config.toml
image_size = 64
horizontal_flip = false
translate = 0.12
vocab_size = 30
arch = "wide_resnet"
depths = [2, 3, 3]
dropout = 0.05
widths = [160, 240, 352]
residual_init = "zero_last"
optimizer = "normuon"
muon_scale = "spectral"
nesterov = true
decay_fraction = 0.4
Rows from block 5 of a small CTC image transcriber, named by matrix and row number. Rows with one number belong to one channel. Each number is 50 + 12 x the weight over its row's rms, rounded and kept within 0 to 99. All counts start at 0. After the name is the row's rms in percent of the matrix's.
After each channel's rows are labels from the 100 images, of 14976, where the channel reaches its highest value: "responds to" is what is common among them. Only what is clearly more common there than usual is listed. The data: short English words printed on busy colour backdrops.
# convs0: first 3x3 conv (model.blocks.5.convs.0.weight, 352x240x3x3, each kernel summed), inputs 0-39
# convs1: second 3x3 conv (model.blocks.5.convs.1.weight, 352x352x3x3, transposed, each kernel summed), outputs 0-39

convs0.43 090:52 37 57 74 50 83 59 36 58 45 38 44 62 57 58 46 44 47 44 45 44 25 31 56 35 27 46 36 54 62 37 35 66 48 49 35 51 45 49 42
convs1.43 091:38 51 51 32 38 41 54 37 66 64 41 39 70 59 48 72 48 41 52 61 69 46 47 52 46 63 42 65 43 45 48 52 45 48 49 32 53 55 69 44
responds to: the letter h; the letter s; the letter w; word: wheel

convs0.312 095:41 59 58 49 36 38 60 54 44 35 58 35 65 37 45 50 34 64 55 68 79 52 77 50 63 29 43 43 51 54 64 59 35 47 44 43 54 56 49 50
convs1.312 093:59 56 55 42 58 64 59 63 37 25 42 36 43 63 49 48 65 51 46 56 63 49 52 57 39 57 46 45 45 41 60 58 43 35 58 51 78 45 52 52
responds to: the letter t; the letter s

convs0.103 097:34 81 76 34 62 68 40 43 45 69 63 44 34 65 41 51 55 64 16 46 12 51 44 66 40 47 40 50 63 47 39 62 60 64 47 45 35 48 31 44
convs1.103 080:54 47 34 41 46 61 50 44 48 64 49 22 38 53 39 65 40 65 42 53 61 63 32 46 43 55 53 52 51 58 45 59 34 46 30 58 66 57 54 29
responds to: the letter s; the letter g

convs0.227 098:42 18 64 71 48 27 38 59 33 37 45 39 57 51 44 64 56 50 58 68 24 33 73 36 51 47 62 69 41 44 65 42 54 48 56 48 44 64 58 60
convs1.227 098:31 42 44 66 47 46 44 73 64 45 59 45 47 47 73 40 53 54 59 53 64 41 73 41 55 26 45 63 51 61 37 54 38 46 56 50 45 58 57 45
responds to: the letter t; the letter s

convs0.303 088:35 63 61 34 34 45 55 44 61 71 46 67 47 66 56 53 47 54 44 52 50 37 57 54 68 44 54 42 58 71 63 49 57 64 47 48 46 59 55 59
convs1.303 100:49 68 31 63 52 71 56 57 38 55 48 60 54 46 62 55 53 60 65 47 61 53 54 46 54 49 66 42 41 49 53 57 45 26 48 58 58 37 52 72
responds to: the letter g

convs0.168 085:62 60 54 50 48 41 43 50 72 37 54 37 57 41 61 42 68 38 42 42 32 62 54 61 49 47 28 48 31 65 41 40 61 52 29 61 28 45 34 47
convs1.168 078:54 59 42 48 35 50 40 35 52 70 73 51 36 71 71 56 39 50 38 67 55 33 52 61 61 27 31 58 47 47 68 51 50 43 60 36 49 55 38 61
responds to: the letter l; capitals; the letter i

convs0.259 102:47 47 39 38 48 31 45 68 47 54 39 65 44 61 61 44 54 68 51 61 60 28 56 48 22 50 55 49 84 46 57 44 58 22 39 59 35 44 52 68
convs1.259 103:55 47 71 58 46 27 55 33 45 61 55 38 29 55 39 53 23 55 40 40 39 53 45 40 59 24 66 33 70 56 39 37 41 63 43 49 34 41 56 46
responds to: the letter p; the letter m

convs0.281 106:41 11 36 42 28 63 55 54 50 53 63 29 57 44 46 57 57 39 47 33 28 34 71 51 45 36 27 32 53 25 57 68 79 57 79 67 46 56 51 39
convs1.281 097:70 54 42 56 66 50 48 72 72 66 33 48 69 36 55 53 53 67 59 50 43 73 64 51 59 66 48 68 50 41 53 56 45 47 31 52 55 53 55 40
responds to: the letter a; the letter w; the letter x

convs0.230 092:52 28 46 56 29 43 32 25 49 46 65 30 61 44 49 59 45 60 67 38 40 43 62 36 48 55 46 53 58 25 54 36 47 45 39 56 42 40 33 59
convs1.230 094:49 62 41 55 43 38 48 47 60 69 57 45 53 46 40 62 29 59 32 43 48 58 39 41 30 40 47 48 64 51 53 52 46 71 43 42 44 27 35 47
responds to: the letter c; the letter i; the letter k; word: ice

convs0.150 135:50 68 51 52 59 69 62 39 41 45 41 45 31 36 43 42 59 42 36 47 50 38 40 33 61 35 47 37 42 48 32 55 76 51 60 59 43 54 34 58
convs1.150 106:35 61 51 63 59 43 36 51 57 57 69 51 45 32 54 44 47 77 44 61 38 46 49 36 38 30 38 72 47 49 41 33 49 72 60 53 59 67 52 49
responds to: the letter a

convs0.239 088:57 60 35 51 44 68 49 32 46 23 56 32 68 54 47 47 56 51 65 57 54 54 40 57 51 73 58 61 34 50 60 59 60 46 63 57 56 52 44 46
convs1.239 106:39 61 42 69 71 47 56 52 78 41 28 52 49 53 45 39 43 44 57 26 67 54 60 41 56 43 38 58 33 62 65 57 47 57 41 43 54 64 51 38
responds to: the letter y; the letter u

convs0.188 075:67 69 56 48 59 38 55 36 49 58 52 53 54 26 50 29 46 41 45 54 47 36 58 63 45 52 65 58 32 50 44 55 34 66 36 43 47 63 45 33
convs1.188 090:62 51 53 50 31 42 26 41 28 60 56 49 50 31 42 53 54 55 44 58 60 36 60 48 53 29 45 49 32 42 40 63 65 45 58 33 33 50 49 33
responds to: the letter y; the letter f

convs0.139 089:47 31 51 41 51 39 34 56 45 80 41 48 48 43 56 55 43 56 55 49 56 48 60 45 45 52 46 56 33 37 36 64 39 46 44 45 54 47 55 59
convs1.139 092:47 67 22 49 30 51 37 40 30 28 55 45 66 52 55 40 38 49 50 55 35 45 48 59 51 31 45 45 41 56 61 41 44 43 68 60 57 34 29 47
responds to: the letter d; the letter n

convs0.180 119:21 45 42 47 34 65 52 68 61 81 36 56 48 31 51 46 56 40 30 36 51 51 61 38 41 48 59 48 50 55 52 39 63 56 45 31 44 42 45 38
convs1.180 113:41 52 48 35 57 65 51 54 66 56 50 57 51 25 75 45 78 57 27 38 45 73 46 43 51 32 44 47 58 63 34 51 60 43 50 74 37 50 61 54
responds to: the letter a; capitals; the letter m

convs0.321 084:54 35 37 57 31 36 33 47 63 49 31 54 51 53 51 64 42 52 59 49 50 42 63 60 39 50 44 68 68 62 52 73 71 49 55 45 53 65 40 60
convs1.321 085:43 37 58 53 43 45 39 42 69 45 31 61 37 37 48 32 45 56 62 39 54 47 35 61 53 59 62 31 26 66 51 54 54 61 35 45 27 39 57 07
responds to: the letter y; the letter v

convs0.88 096:51 33 61 56 54 43 19 64 46 29 55 47 70 31 53 53 62 44 32 38 29 59 24 55 56 44 40 46 23 50 44 60 58 49 55 54 53 55 43 34
convs1.88 090:61 37 65 34 40 59 43 72 26 39 50 69 41 57 58 27 41 71 33 46 37 65 41 59 65 52 47 35 55 30 50 43 47 41 45 58 67 32 42 39
responds to: the letter a; the letter r; the letter i; the letter h

convs0.138 096:32 25 41 29 62 69 60 43 49 54 49 59 55 58 46 46 46 56 48 59 52 32 53 36 45 44 43 50 69 51 52 45 47 52 43 64 74 60 66 46
convs1.138 112:66 33 78 47 44 58 49 78 74 44 38 50 75 30 47 42 46 55 53 52 53 43 25 31 52 55 57 70 32 43 51 38 41 49 52 50 55 49 58 42
responds to: the letter t; the letter y

convs0.50 101:53 46 49 55 68 52 60 49 56 55 58 51 47 45 32 44 45 41 48 35 73 56 49 47 49 64 52 51 50 51 31 50 37 38 23 56 63 56 44 56
convs1.50 092:36 40 40 51 65 40 44 46 39 40 66 67 45 57 38 55 53 41 53 18 46 51 41 33 50 44 43 57 38 21 41 56 40 38 55 66 48 50 49 21
responds to: the letter p; the letter m

convs0.157 097:40 57 47 43 49 30 31 44 55 59 54 38 66 37 55 66 58 53 45 19 67 52 64 54 59 51 46 59 56 32 20 52 50 38 44 46 60 70 55 38
convs1.157 106:20 53 30 37 59 48 47 54 70 56 47 52 40 48 47 70 49 49 46 58 59 41 37 36 42 56 37 57 42 52 58 52 45 42 48 44 60 51 40 61
responds to: the letter t

convs0.182 086:49 41 46 62 61 51 44 24 37 47 54 44 62 57 67 55 70 44 49 41 48 61 57 59 46 54 52 54 64 50 48 49 62 69 61 27 59 46 49 50
convs1.182 089:56 38 30 68 54 60 51 46 44 53 67 34 56 83 61 60 39 59 46 42 36 72 22 38 54 47 49 33 62 55 44 50 54 47 47 48 49 36 43 27
responds to: the letter g; the letter r; the letter n

convs0.335 089:61 56 63 53 59 63 50 41 48 43 54 51 51 71 26 42 51 47 72 78 23 50 60 58 41 45 46 77 35 63 30 50 72 51 50 61 24 46 72 60
convs1.335 092:53 57 50 24 47 37 66 51 73 48 52 41 52 52 52 70 46 47 63 42 46 68 47 59 65 43 34 84 31 59 84 63 48 50 49 35 26 38 53 56
responds to: the letter i; the letter l; the letter h; the letter f

convs0.149 098:53 52 69 26 44 50 62 47 60 58 24 50 61 52 35 57 49 59 28 52 45 45 59 37 45 50 36 54 58 43 59 68 66 65 51 58 66 58 27 42
convs1.149 098:49 47 49 56 73 51 38 65 72 67 39 51 42 57 42 65 59 59 39 73 25 26 33 48 62 51 37 66 31 24 46 67 54 54 44 54 57 54 45 48
responds to: the letter y; the letter x

convs0.187 105:43 64 70 54 54 52 53 48 64 38 60 26 47 34 46 34 61 44 68 48 51 37 61 38 55 52 43 34 31 87 62 72 41 57 50 37 34 50 31 44
convs1.187 102:65 71 38 61 55 47 41 42 82 40 46 49 47 53 36 60 42 64 42 55 46 43 45 52 46 40 37 52 37 50 60 49 34 39 25 58 39 44 52 31
responds to: the letter m; the letter z

convs0.176 105:65 35 48 49 63 53 28 42 63 62 39 42 51 43 46 46 30 60 47 45 52 53 47 60 33 54 46 21 60 45 43 37 66 35 45 57 57 32 59 44
convs1.176 099:57 43 61 33 48 34 59 58 62 74 59 75 62 31 84 49 52 37 62 58 39 47 49 39 36 48 47 67 54 55 44 62 61 66 39 57 56 52 64 64
responds to: the letter i; the letter l; the letter b

convs0.292 102:56 65 42 43 46 35 28 39 44 54 40 70 56 41 56 42 24 48 48 46 39 49 51 48 44 57 39 31 51 43 20 60 52 46 54 31 40 33 70 58
convs1.292 097:35 44 75 55 47 32 46 38 28 36 59 67 36 53 49 44 52 40 62 60 58 35 41 52 38 46 55 47 27 47 52 53 36 33 47 57 40 41 47 73
responds to: the letter i; the letter b; the letter h

convs0.111 106:66 56 35 40 52 47 40 61 42 61 55 29 51 45 57 58 47 70 34 62 26 33 54 45 49 32 67 60 62 34 35 39 57 55 68 66 27 74 39 57
convs1.111 101:32 56 48 64 51 41 46 62 45 61 45 53 41 17 58 48 54 58 55 48 35 57 57 57 35 17 49 61 53 67 45 47 41 41 45 65 40 61 59 45
responds to: the letter a; the letter d

convs0.234 091:64 71 46 52 54 56 49 47 52 53 64 84 61 47 59 52 54 44 44 57 43 63 41 47 38 53 44 48 28 80 73 54 38 53 49 43 34 53 40 41
convs1.234 105:40 41 41 28 43 34 61 52 36 60 48 62 44 56 70 58 46 41 66 58 64 32 45 52 67 53 36 52 49 56 33 29 72 59 65 35 47 52 59 61
responds to: the letter e; the letter h

convs0.0 108:45 63 68 46 59 63 51 36 60 49 63 30 49 64 45 52 43 51 28 38 48 60 43 59 52 36 63 54 74 20 37 36 65 41 41 48 53 46 45 53
convs1.0 104:31 42 60 52 60 71 44 57 42 63 57 56 74 67 57 51 52 38 56 51 37 54 44 65 42 27 49 68 64 47 57 62 50 41 37 57 56 50 57 62
responds to: the letter g; the letter a

convs0.112 092:66 30 42 49 48 61 55 79 53 51 57 37 43 41 44 46 52 31 61 44 40 73 46 64 56 47 54 48 30 53 36 52 58 31 58 52 54 36 38 48
convs1.112 104:42 56 63 44 51 52 41 41 63 38 81 56 49 58 57 62 58 46 59 63 49 56 74 62 52 52 39 40 76 55 41 23 60 53 57 47 41 59 51 59
responds to: the letter h; the letter i; the letter t; the letter g

convs0.22 092:45 66 53 45 65 46 47 42 54 60 56 53 48 33 55 67 63 77 54 58 32 23 51 44 47 49 69 53 57 58 42 43 21 59 33 66 45 58 36 68
convs1.22 088:48 64 53 49 37 51 29 41 53 39 29 36 60 27 56 36 38 52 51 57 53 54 59 39 36 54 70 48 53 54 56 36 43 66 53 63 40 58 53 74
responds to: the letter h

convs0.228 106:50 46 41 52 24 22 48 35 46 32 57 59 57 48 39 44 49 45 63 45 43 26 45 65 52 21 48 45 58 60 41 30 45 44 28 41 33 52 27 54
convs1.228 105:32 64 68 38 43 48 49 50 74 66 54 51 40 77 27 68 40 48 55 55 43 44 59 60 55 44 35 67 50 53 51 61 57 63 53 31 49 67 50 65
responds to: the letter l; the letter c; the letter u

convs0.204 100:69 08 45 40 62 60 47 44 31 21 27 40 65 51 47 57 39 49 34 82 53 61 41 51 35 31 48 53 33 66 27 54 65 46 61 60 63 65 57 44
convs1.204 092:39 72 50 54 57 40 51 46 39 39 49 67 63 43 50 65 47 36 42 47 38 61 51 53 55 42 44 40 55 59 68 47 49 62 59 53 59 43 42 67
responds to: the letter i; the letter n; the letter m; the letter k

convs0.316 086:52 48 36 59 58 48 46 47 30 72 50 73 49 40 57 58 57 71 72 67 70 42 56 50 52 40 52 30 67 58 66 40 58 52 43 54 48 63 56 41
convs1.316 088:38 40 48 38 61 47 33 42 55 62 55 28 44 53 50 48 61 42 51 53 43 25 54 43 71 64 52 38 40 48 56 55 65 62 53 57 55 46 47 45
responds to: the letter e; the letter t

convs0.267 100:70 18 56 40 37 45 52 38 54 70 45 41 38 41 32 42 56 64 50 42 54 69 54 51 60 62 78 55 47 52 45 43 53 46 60 47 71 63 65 50
convs1.267 108:45 56 40 69 32 57 65 63 43 46 57 70 43 39 59 48 64 53 43 44 53 64 41 31 46 32 44 40 41 39 37 47 68 46 73 68 50 23 31 31
responds to: the letter t; the letter u; the letter m

convs0.286 115:48 36 58 61 37 62 63 36 44 43 54 49 48 46 49 50 36 36 84 44 66 30 42 44 67 55 70 50 37 58 54 41 51 48 43 56 29 44 41 42
convs1.286 100:51 60 61 52 52 48 17 24 58 58 50 54 50 50 41 61 34 67 43 53 39 58 61 40 61 60 58 54 33 59 43 48 44 76 42 33 65 49 46 37
responds to: the letter k; the letter c; the letter o

convs0.86 097:52 26 60 41 32 44 36 42 56 69 27 40 41 51 70 53 65 72 27 61 58 36 42 59 48 46 42 51 71 44 51 28 24 50 31 49 49 43 54 36
convs1.86 112:56 57 44 40 71 40 50 42 27 57 72 53 60 56 33 37 31 67 43 38 29 76 40 73 65 54 40 34 51 62 54 36 62 56 67 56 52 42 32 47
responds to: the letter m; capitals

convs0.324 093:53 66 73 40 43 37 34 75 55 65 42 40 41 46 54 54 48 45 46 66 52 36 71 66 61 38 55 53 30 48 40 58 56 48 45 41 34 17 35 59
convs1.324 099:55 76 40 60 40 58 61 38 43 50 44 49 45 50 46 61 58 39 51 44 42 41 43 58 57 55 49 45 30 57 53 60 47 47 54 66 47 39 48 32
responds to: the letter m; the letter s; the letter h

convs0.82 098:55 55 40 41 60 77 23 58 29 36 69 60 64 47 39 54 53 36 70 39 60 44 55 47 68 42 51 25 26 53 48 51 48 44 62 49 52 41 39 39
convs1.82 099:50 29 75 48 41 47 31 88 67 45 33 36 64 59 55 38 43 47 53 30 54 53 47 41 65 35 53 41 36 51 32 39 69 40 45 38 31 55 49 47
responds to: the letter a; the letter n; the letter v

convs0.78 107:45 31 45 49 39 66 47 36 60 55 42 45 59 47 45 59 43 43 45 53 60 52 61 47 28 49 47 40 57 46 53 40 61 46 43 48 33 51 47 62
convs1.78 100:41 54 57 40 68 36 62 62 25 41 61 57 48 47 49 33 58 52 47 45 29 52 43 48 42 52 42 49 42 54 50 53 57 68 47 35 38 52 39 57
responds to: the letter y; the letter k; the letter s; word: sky

convs0.222 093:57 34 53 41 67 32 47 30 65 35 52 38 72 59 48 26 61 53 52 55 51 57 47 60 55 35 50 39 46 41 57 63 64 41 59 50 47 48 38 44
convs1.222 084:49 51 60 37 59 63 54 37 44 68 55 47 56 39 52 63 49 66 34 55 54 49 46 46 57 40 43 45 43 32 29 45 53 50 41 47 66 46 60 45
responds to: the letter m; capitals; word: lemon

convs0.128 089:39 55 52 52 54 58 45 65 48 58 56 52 29 56 59 44 59 49 47 52 43 63 44 52 58 48 58 44 37 36 40 60 56 57 53 48 47 52 68 46
convs1.128 099:65 40 27 60 29 51 62 32 32 41 45 42 60 53 53 50 37 49 49 76 49 41 50 48 37 51 65 36 53 41 59 50 45 18 60 54 62 61 59 38
responds to: the letter m

convs0.229 111:58 44 35 63 59 47 66 54 55 47 61 29 46 29 42 52 54 67 58 53 47 52 49 45 55 57 55 63 45 49 62 57 34 38 44 65 80 60 49 62
convs1.229 102:43 41 30 74 69 60 47 49 69 50 39 53 48 54 39 62 63 51 43 39 50 38 45 43 37 44 68 40 42 48 45 66 32 31 33 47 60 50 64 38
responds to: the letter c

convs0.221 115:54 83 25 56 36 46 45 72 42 33 63 59 45 50 48 36 47 59 68 35 70 50 52 58 65 50 55 55 30 65 75 31 27 47 47 60 51 51 47 47
convs1.221 117:56 36 50 63 54 53 38 37 62 56 41 28 41 56 52 46 35 34 68 38 52 50 87 49 45 48 55 71 36 36 35 63 50 83 44 37 68 87 65 65
responds to: the letter c

convs0.332 098:60 42 72 49 76 50 53 68 58 46 43 74 50 43 57 63 72 32 43 56 59 43 53 36 53 42 52 30 53 45 45 46 51 52 70 61 39 49 20 54
convs1.332 094:69 43 50 48 44 55 49 76 48 45 50 46 41 28 52 42 43 57 44 20 41 29 46 50 40 47 71 35 33 40 39 48 48 60 40 59 41 65 40 53
responds to: the letter p; the letter a; the letter m

convs0.305 101:47 42 27 72 46 32 34 19 59 10 34 54 53 43 47 56 37 48 30 48 64 30 42 45 50 62 58 47 44 41 35 51 56 53 53 33 43 39 62 53
convs1.305 102:57 53 34 59 70 76 48 46 55 51 43 37 45 54 59 47 46 54 44 39 41 38 63 57 34 55 50 49 51 50 38 41 35 50 41 75 81 41 50 56
responds to: the letter m

convs0.137 113:46 40 56 47 62 60 60 54 30 32 63 70 45 28 32 45 51 44 63 46 48 60 38 48 60 54 30 44 56 55 52 45 41 38 64 47 44 49 61 35
convs1.137 098:38 38 33 44 67 44 68 70 71 57 46 67 41 58 34 38 43 57 44 56 40 41 44 35 56 58 40 57 41 47 36 56 29 49 41 45 60 42 64 44
responds to: the letter p; the letter a; the letter e

convs0.145 090:46 75 64 44 56 57 38 76 49 58 50 63 52 41 44 52 40 45 14 46 25 62 53 43 46 44 42 65 36 56 65 45 48 46 29 45 49 22 43 61
convs1.145 098:43 39 49 56 65 58 37 45 45 31 22 49 52 51 52 47 47 82 56 33 47 35 44 43 58 58 76 65 43 48 57 57 57 49 38 39 65 30 45 53
responds to: the letter k; capitals

convs0.246 096:63 49 46 57 33 46 47 58 51 36 32 62 63 53 56 56 59 25 49 60 58 31 38 42 74 73 29 42 59 34 55 57 66 36 51 64 41 57 47 68
convs1.246 098:44 56 42 50 58 54 50 62 50 57 45 41 54 35 58 60 59 67 57 49 34 69 57 55 39 48 65 64 34 49 25 29 42 36 45 64 37 59 66 57
responds to: the letter s; the letter a; the letter g

convs0.220 111:56 42 52 46 35 47 47 42 60 69 56 51 45 55 51 55 61 36 47 55 38 44 62 53 34 56 49 39 72 29 50 63 54 76 46 37 66 31 57 55
convs1.220 106:56 43 11 48 46 53 57 37 48 24 36 54 68 36 57 46 61 58 62 44 36 69 36 32 54 40 49 60 51 35 47 41 54 33 36 52 61 58 47 39
responds to: the letter g; the letter n

convs0.24 109:58 70 32 52 43 42 48 25 55 46 59 61 51 32 52 41 49 56 50 32 64 44 70 54 43 41 35 53 56 39 29 43 65 39 54 52 38 49 38 51
convs1.24 104:27 63 56 49 46 43 59 47 52 17 32 54 39 28 42 56 41 67 69 68 70 50 58 51 48 47 39 42 47 35 45 47 52 28 63 56 64 45 48 84
responds to: the letter t; the letter h

convs0.298 090:73 49 46 45 39 36 53 42 50 71 50 69 46 51 52 66 47 60 40 55 47 57 51 24 53 22 59 54 62 46 56 51 52 42 66 32 48 40 41 48
convs1.298 102:54 32 84 39 64 45 42 40 29 20 44 56 41 50 45 46 46 64 59 45 51 53 42 62 46 68 56 52 49 61 55 63 54 39 45 49 66 37 46 54
responds to: the letter l; the letter f; the letter w

convs0.25 090:36 51 40 63 60 58 40 39 64 53 34 60 67 47 59 56 43 52 73 73 55 62 54 52 50 56 68 30 45 42 63 54 63 67 56 37 27 59 46 67
convs1.25 095:68 38 24 54 50 50 45 36 57 68 40 44 57 58 57 37 40 39 39 54 58 41 58 52 60 52 37 52 47 30 41 25 64 72 61 59 29 52 62 48
responds to: the letter e; capitals; the letter h

convs0.174 114:53 43 45 41 26 47 33 44 55 70 44 56 51 71 47 40 41 44 36 59 45 55 67 55 40 40 58 40 52 52 53 47 49 44 38 49 51 42 31 46
convs1.174 124:37 35 44 31 33 51 55 55 55 59 41 60 56 53 50 60 39 57 54 42 60 70 31 51 58 18 57 54 62 55 38 44 52 41 56 35 23 66 48 50
responds to: the letter l; the letter w

convs0.343 100:71 51 55 20 42 47 62 59 46 45 73 43 36 38 58 45 53 23 57 46 33 50 71 53 54 16 68 60 51 62 48 50 44 67 48 58 40 56 45 75
convs1.343 101:64 53 52 52 47 70 51 56 34 67 39 36 48 48 45 56 60 52 44 66 69 61 67 57 58 57 52 62 53 31 72 59 46 47 45 50 64 56 56 52
responds to: the letter l; the letter s

convs0.307 081:49 55 50 57 46 36 24 69 65 59 51 66 41 48 36 50 62 42 46 33 37 25 37 31 70 54 43 35 64 67 43 51 60 56 42 51 39 55 70 42
convs1.307 112:24 74 80 31 42 46 45 42 56 65 54 64 30 66 44 48 52 45 60 29 39 57 55 53 45 72 67 47 48 57 46 54 56 39 42 34 38 30 52 42
responds to: the letter s; the letter h

convs0.280 090:53 59 42 52 51 35 57 61 63 55 66 44 43 49 53 42 42 41 58 59 45 49 27 48 50 52 42 58 53 58 22 22 54 71 23 56 26 70 62 36
convs1.280 087:57 66 59 23 63 36 45 49 46 46 42 60 28 47 52 68 57 63 68 37 39 45 31 51 46 56 60 50 55 33 56 61 47 28 50 49 61 32 51 26
responds to: the letter l; the letter f; the letter i; the letter g

convs0.285 121:45 68 61 61 65 55 33 34 53 70 44 48 55 45 51 43 41 44 53 70 66 40 41 43 46 44 48 53 62 54 49 33 43 72 61 49 53 50 60 66
convs1.285 124:42 43 50 66 57 48 45 35 48 68 56 50 49 56 43 51 53 47 58 53 39 51 55 50 45 62 40 39 43 52 57 55 57 35 31 54 61 66 46 69
responds to: the letter d; the letter r; the letter c; the letter b

convs0.142 084:52 75 56 42 76 51 37 33 39 59 56 62 37 33 48 46 47 36 41 47 33 28 61 46 57 66 45 64 55 73 37 40 64 52 48 56 56 56 45 45
convs1.142 100:40 53 60 52 39 24 43 58 58 42 36 69 43 57 22 56 29 60 59 62 52 50 31 39 57 25 48 59 63 59 59 48 55 66 52 49 54 47 53 46
responds to: the letter i; first letter capital

convs0.323 111:42 19 50 36 52 39 54 30 47 22 48 71 56 55 66 62 51 55 81 73 43 48 52 55 30 33 33 48 42 48 48 46 18 41 44 57 42 30 55 44
convs1.323 115:44 64 45 57 49 51 50 43 60 36 52 43 61 54 34 56 43 69 69 45 56 72 51 62 45 66 52 52 64 48 44 46 56 23 52 56 50 49 38 45
responds to: the letter t; the letter e; the letter s; word: stem

convs0.98 097:56 82 54 44 28 63 57 18 58 59 67 35 56 62 46 48 47 18 51 72 52 29 55 48 37 29 53 73 49 50 61 35 71 40 43 50 48 28 50 40
convs1.98 099:53 70 60 26 56 58 37 49 78 49 29 36 61 60 59 42 51 43 64 55 64 67 59 43 40 51 62 54 41 59 33 61 35 45 38 28 52 46 59 54
responds to: the letter h; the letter t

convs0.241 092:75 55 39 23 67 64 57 45 42 50 64 43 45 39 42 31 53 45 42 53 29 47 52 36 60 23 51 48 29 40 52 65 58 29 49 36 43 46 53 08
convs1.241 096:62 58 56 53 66 57 65 41 43 42 44 49 50 64 38 54 61 38 33 69 45 53 50 63 34 84 31 26 62 61 53 73 49 45 44 54 49 23 54 46
responds to: the letter e; the letter u; the letter h; the letter q

convs0.346 108:57 35 51 45 59 54 45 55 67 39 40 50 53 67 48 30 44 74 43 16 54 46 54 54 62 43 39 49 77 44 40 43 71 53 58 51 42 68 29 61
convs1.346 098:47 41 64 56 58 56 45 53 63 49 71 44 58 52 28 47 45 48 45 46 55 46 49 43 46 14 51 48 48 74 41 52 48 52 34 66 44 41 47 56
responds to: the letter l

convs0.162 101:39 57 42 55 43 31 44 53 64 61 47 50 58 67 59 48 40 68 54 69 21 56 48 47 45 63 54 43 42 51 58 90 38 77 38 36 36 55 80 58
convs1.162 105:71 72 74 53 51 39 43 38 40 49 44 56 46 70 48 58 28 63 50 50 18 36 42 57 41 55 52 57 34 50 41 49 50 63 35 61 53 36 47 75
responds to: the letter m; the letter h; the letter u

convs0.236 099:59 55 49 42 48 43 47 38 61 59 39 55 54 56 38 59 37 54 42 46 39 41 35 56 58 36 45 43 52 42 37 48 36 72 42 34 66 49 37 58
convs1.236 099:48 67 34 56 57 55 45 23 33 62 32 52 70 67 33 53 57 33 52 53 32 41 54 51 59 55 64 50 45 42 44 56 34 62 36 50 55 38 62 38
responds to: the letter g

convs0.269 117:43 58 72 56 68 33 63 74 52 56 40 63 38 46 51 61 72 72 44 56 47 46 47 61 47 38 49 52 47 38 40 27 52 38 48 47 44 55 34 59
convs1.269 105:48 42 53 51 35 44 47 51 61 28 46 51 52 47 59 38 38 51 46 50 52 58 42 44 31 41 28 49 65 31 44 47 45 25 47 64 56 81 53 40
responds to: the letter y; the letter b